{"encoder_norm": "batchnorm", "encoder_channel_attention": "eca", "label_smoothing": 0.1, "decoder_width": 128, "decoder_norm": "layernorm", "decoder_head_dim": 64, "decoder_connector": "linear", "batch_size": 256}
Rows from block 6 of the image encoder of a small image captioner, named by matrix and row number. Rows with one number belong to one channel. Each number is 500 + 25 x the weight over its row's rms, rounded and kept within 0 to 999. All counts start at 0. Numbers have three digits each.
After each channel's rows are labels from the 100 images, of 14848, where the channel reaches its highest value: "strongest on" is what is common among them; "peak on" is the class under the peak. Only what is clearly more common there than usual is listed. The data: simulated stained blood smears. In brackets: how many of the 100.
# convs1: grouped (11 groups) 3x3 conv, stride 2 (encoder.blocks.6.convs.1.weight, 176x16x3x3), inputs within the group 0-15, a 3x3 kernel for each
# convs2: expand pointwise conv (encoder.blocks.6.convs.2.weight, 176x176x1x1, transposed), outputs 0-87

convs1.142:504533507504529522513514501513490486477487484477492488508493506517505536484522527519553508517551532537512501480476479489510488498493485482481482474506482488476463502483499495500495479493489512490503476500489499484486513519521517519541520507510493490466493488477510477467477469473479490459457477452524522529529489543491535525497524496514526518525506481453455436454440432445462447527523522533499540493548530468475482464508494483471488
convs2.142:491491496512491462535500478479514538487508505475497512538494510492508537503547497494507520564482531517517476493481513503510516524516490523502522492519585501570492580479544484482513499500515528517545443560525488511496510515494515523498513527484522502543491513489485
strongest on: teardrops (100)
peak on: small cell (81)

convs1.6:472481487472477553504532533515523516498477504530477521475523496462457549502531546480475492486441511483462509490491492514539482490510494519535512513513486522492506473495485463456562504533537470490491482466544497511519532540525526537486515510497521517517513514508519466503503500492484487488509455515474507489471461560517536540470477491465457555500517523484475483487455505481474512507501510516503508517480508477510495460523536480527518
convs2.6:506502498512477517508519481490450505479480482498470495459505487487519454509468463516450488480516493478511491527489474450509496474502500551458479458518515508525506509468496493467510515513490478477509515481482503509527492480527513483510489475517500549498499478496517
strongest on: small spheres (100)
peak on: small cell (100)

convs1.44:498501509522509517508494500514469490494484526500535515486434502502459547528571542539539507492510508495506501486445503515453553528551539530532493501521506489500504524508508483504470480476497514510493485491480488490531493491495502480494484502488515513495509507499481478489477427498498466535522553549468474482496487493470478495541526515528528508500502510528530518505540480490503495520519507486502479481488491486438498501460553527560533
convs2.44:503501502504498513488504510467491502462493468494470497468482487488507462518458486503483487509495495487509499496496467480496530446507510544489497492502507517520508514491497466496519508519505480499520525496483473499546456492493499494512485472504512566468523484501513
strongest on: small spheres (100)
peak on: small cell (75)

convs1.38:489504512479486521458496489498472464516500484517529530507467427523473469516521539500495499467495502480525496508469438533484502497532552524492505494490498494510499476496500444479472465454479467479503442477492462482512466468510440479491479487485509503492485508493500488487499461441518484487503516540514480523479469503470491490521490483500480478499495485509491490514480492505501486465505500448493492474480492508450411527474473508524535
convs2.38:480491504538490480491498479500479534462497497496565491492472480518468482522497500531480487508483489505533521465511487481509502483506460527486505489467513499533486536487489486493512517524517472516517521508518456508574459507447507486510529537467515552467550525508528
strongest on: small spheres (100)
peak on: small cell (100)

convs1.5:473466455467457453505485511486517497486511481521477458468504460479497482519496520447508518475460555479536533506523470490511490493501494545542503509500475495481509479481452460478461504492513482470452473473451491489514533536501506513487515505512475508509487518497500489473489517515473506495498504481502502453466476467497495497473466442462465451497503504456509509476460540477537539484506502475506483475478448500498459495489474505511510
convs2.5:475498464468461490484550461505485504492492508497505468499493468499504510477496470570491478493499491475456495547495514472514490512475471505502470475474523485511490508502454481471514473497484518472505479479502535525472536498472491519497441511503513512535502488463486
strongest on: kidney-shaped nucleus (100)
peak on: large cell (100)

convs1.136:498526505479519509486496501493484464471496483454473468499526535539512569509585544506523489485515491533493490484481485497515509490497483489479492481502482467465448494484527499524529498517525507511509481514496500489497507511523501484516518503491497480475476489477469452475487487503486512485468480499523526543530492547520566551507499500508504498501496465479487492487480461472483486519543540535485552518573545484508467468502492458484499
convs2.136:503494497508488468509494475464526531459503489476507513485497500489509490487491489487508530592464530482498481507457507513509494499503485512523517498512571487587479602494539472491514498495493524525572438541492492486489494480505504511497497496469485497501490494505474
strongest on: teardrops (100)
peak on: small cell (78)

convs1.166:503482552510504587509560533493476466494486473499472481497480471487487473491472468482497484488499474500482477497480463494483471497475480511501500496475524486540495496509497509509499503510483461449463462448478467479465485471473470489469483478475520475538510504569505543509494470535495502523507515496491493529504489513501524520493472532508497564497539527518505558514498539497552523505480468489478469497473480502467511503510527510518508
convs2.166:544501497521493462451490506526522486502498479514551472437438520493528463500448507504512483525521437461491507512505528519488508513473503496526461555514505456492515517579476478513525514475524488490514543487519493483481530514500487483501489509474524507489500553488542
strongest on: ovals (100)
peak on: small cell (96)

convs1.52:473452473473467439484439455464459474475475445504450449499472470496505481497485472509500507492497508491504496493471497497508472531474460463452470474470448489451445499536512524495549512514507522510505504497479513486483465460466480519482496473473482483473492501485505478474522511529510496522499536523498471493472487474474496500486483471508509496496478488495481486495511479511482497517507507490486492494504504519544521543501571515526525
convs2.52:517513503484500509480482502491494509472452484505525489485483488489533469523488496491515493460527435473502503499498520512551486481533495502489490506479475498490493476513472473491512504524515501482476516471502546538483502458483475502518493500446489561487513477516506
strongest on: small spheres (100)
peak on: small cell (73)

convs1.77:488489492462542485481485492492475495488525495514478499486485510486511486468497511502496498495497458495500489511533528515501523504558534479491473504509492481497494513560554543531568507578549517532550543517558510565547487465495483523481524467500484501492485514493489512499502542537528530543511558539498490511496516476505492486516518515484519473505498516481479476472496475490471499501489466506496478479486472480480469515471515495500529
convs2.77:520507490489511487454498550513583452504502475484531477474477505494506460516467513509512466519520462473507506499519520549476538483474517502594420530466494481487516497554434484504518478459516480483500519473475510486486497478512492486520464477464470498494497486513486
strongest on: ovals (100)
peak on: small cell (90)

convs1.115:507503499485485487490491519481479484499495474515533503504520491507482479495503450485506533484473499511497520510519532498461525504489534467463448464493489522530546484467483483501492463482479493495482485506473504478450495528486508520483489473477503494532488475501500479525518459469490506494453458487441431436490470490533547549507484519492474499504488519493504477491487484485479477498492482499507500483466457440440448462466507503518544
convs2.115:513537484529469512482563480497502509489486499512496490494526492496530501484510471547498492451545489491477490535506541505512460526482484466505498471488506477476509483478493511453497492512484535465455490497522580499485552531542501490500493523510514471539519506475482
strongest on: kidney-shaped nucleus (100)
peak on: large cell (100)

convs1.160:449469501496487523451488516478478464466519479464462487491493480478531488476479487503486486509454489508481475482476464465516475464469477487489477497491498455474477491501506477460499492526487468472464453459485455456454487495483484487470455473458470461483494499513452478500474504526513501547522548552500492504488463482474499502447463498513497530479511526505512543512493519485530530498480472479536484481481488486484477514516522496508512
convs2.160:532478515518512460501508469464532513465512456462514512469449496513516460513471480521496486563482483481496489542489504513459522451515476508520494511522523485542482545526510431502530507477540492515554510528488477473513515492504480478514491485476489482516512507522510
strongest on: ovals (99)
peak on: small cell (100)

convs1.34:467490508500510481485469467516491514506487514494498519521455463541491502511563561516525538493487530514508520515444478518482492510541548507530527491491532502479507507512479502480501490524489508497464490464505483530528499487483485503506483510488494522503490473518491487466513457467547493495513556561454447451476488493451471486502538551504496506498475512530518510497514505521520505499511489499473511495526500523446483529486505511554560
convs2.34:504496541480504520487543510486486480469486473501472494480478478494491489500477492493493479524520527503537519494515456483489522453488501557486495497500518557527531526506495466493521504508491481511528506506474506495556450478531524503525509447493489547475519467497505
strongest on: small spheres (100)
peak on: small cell (98)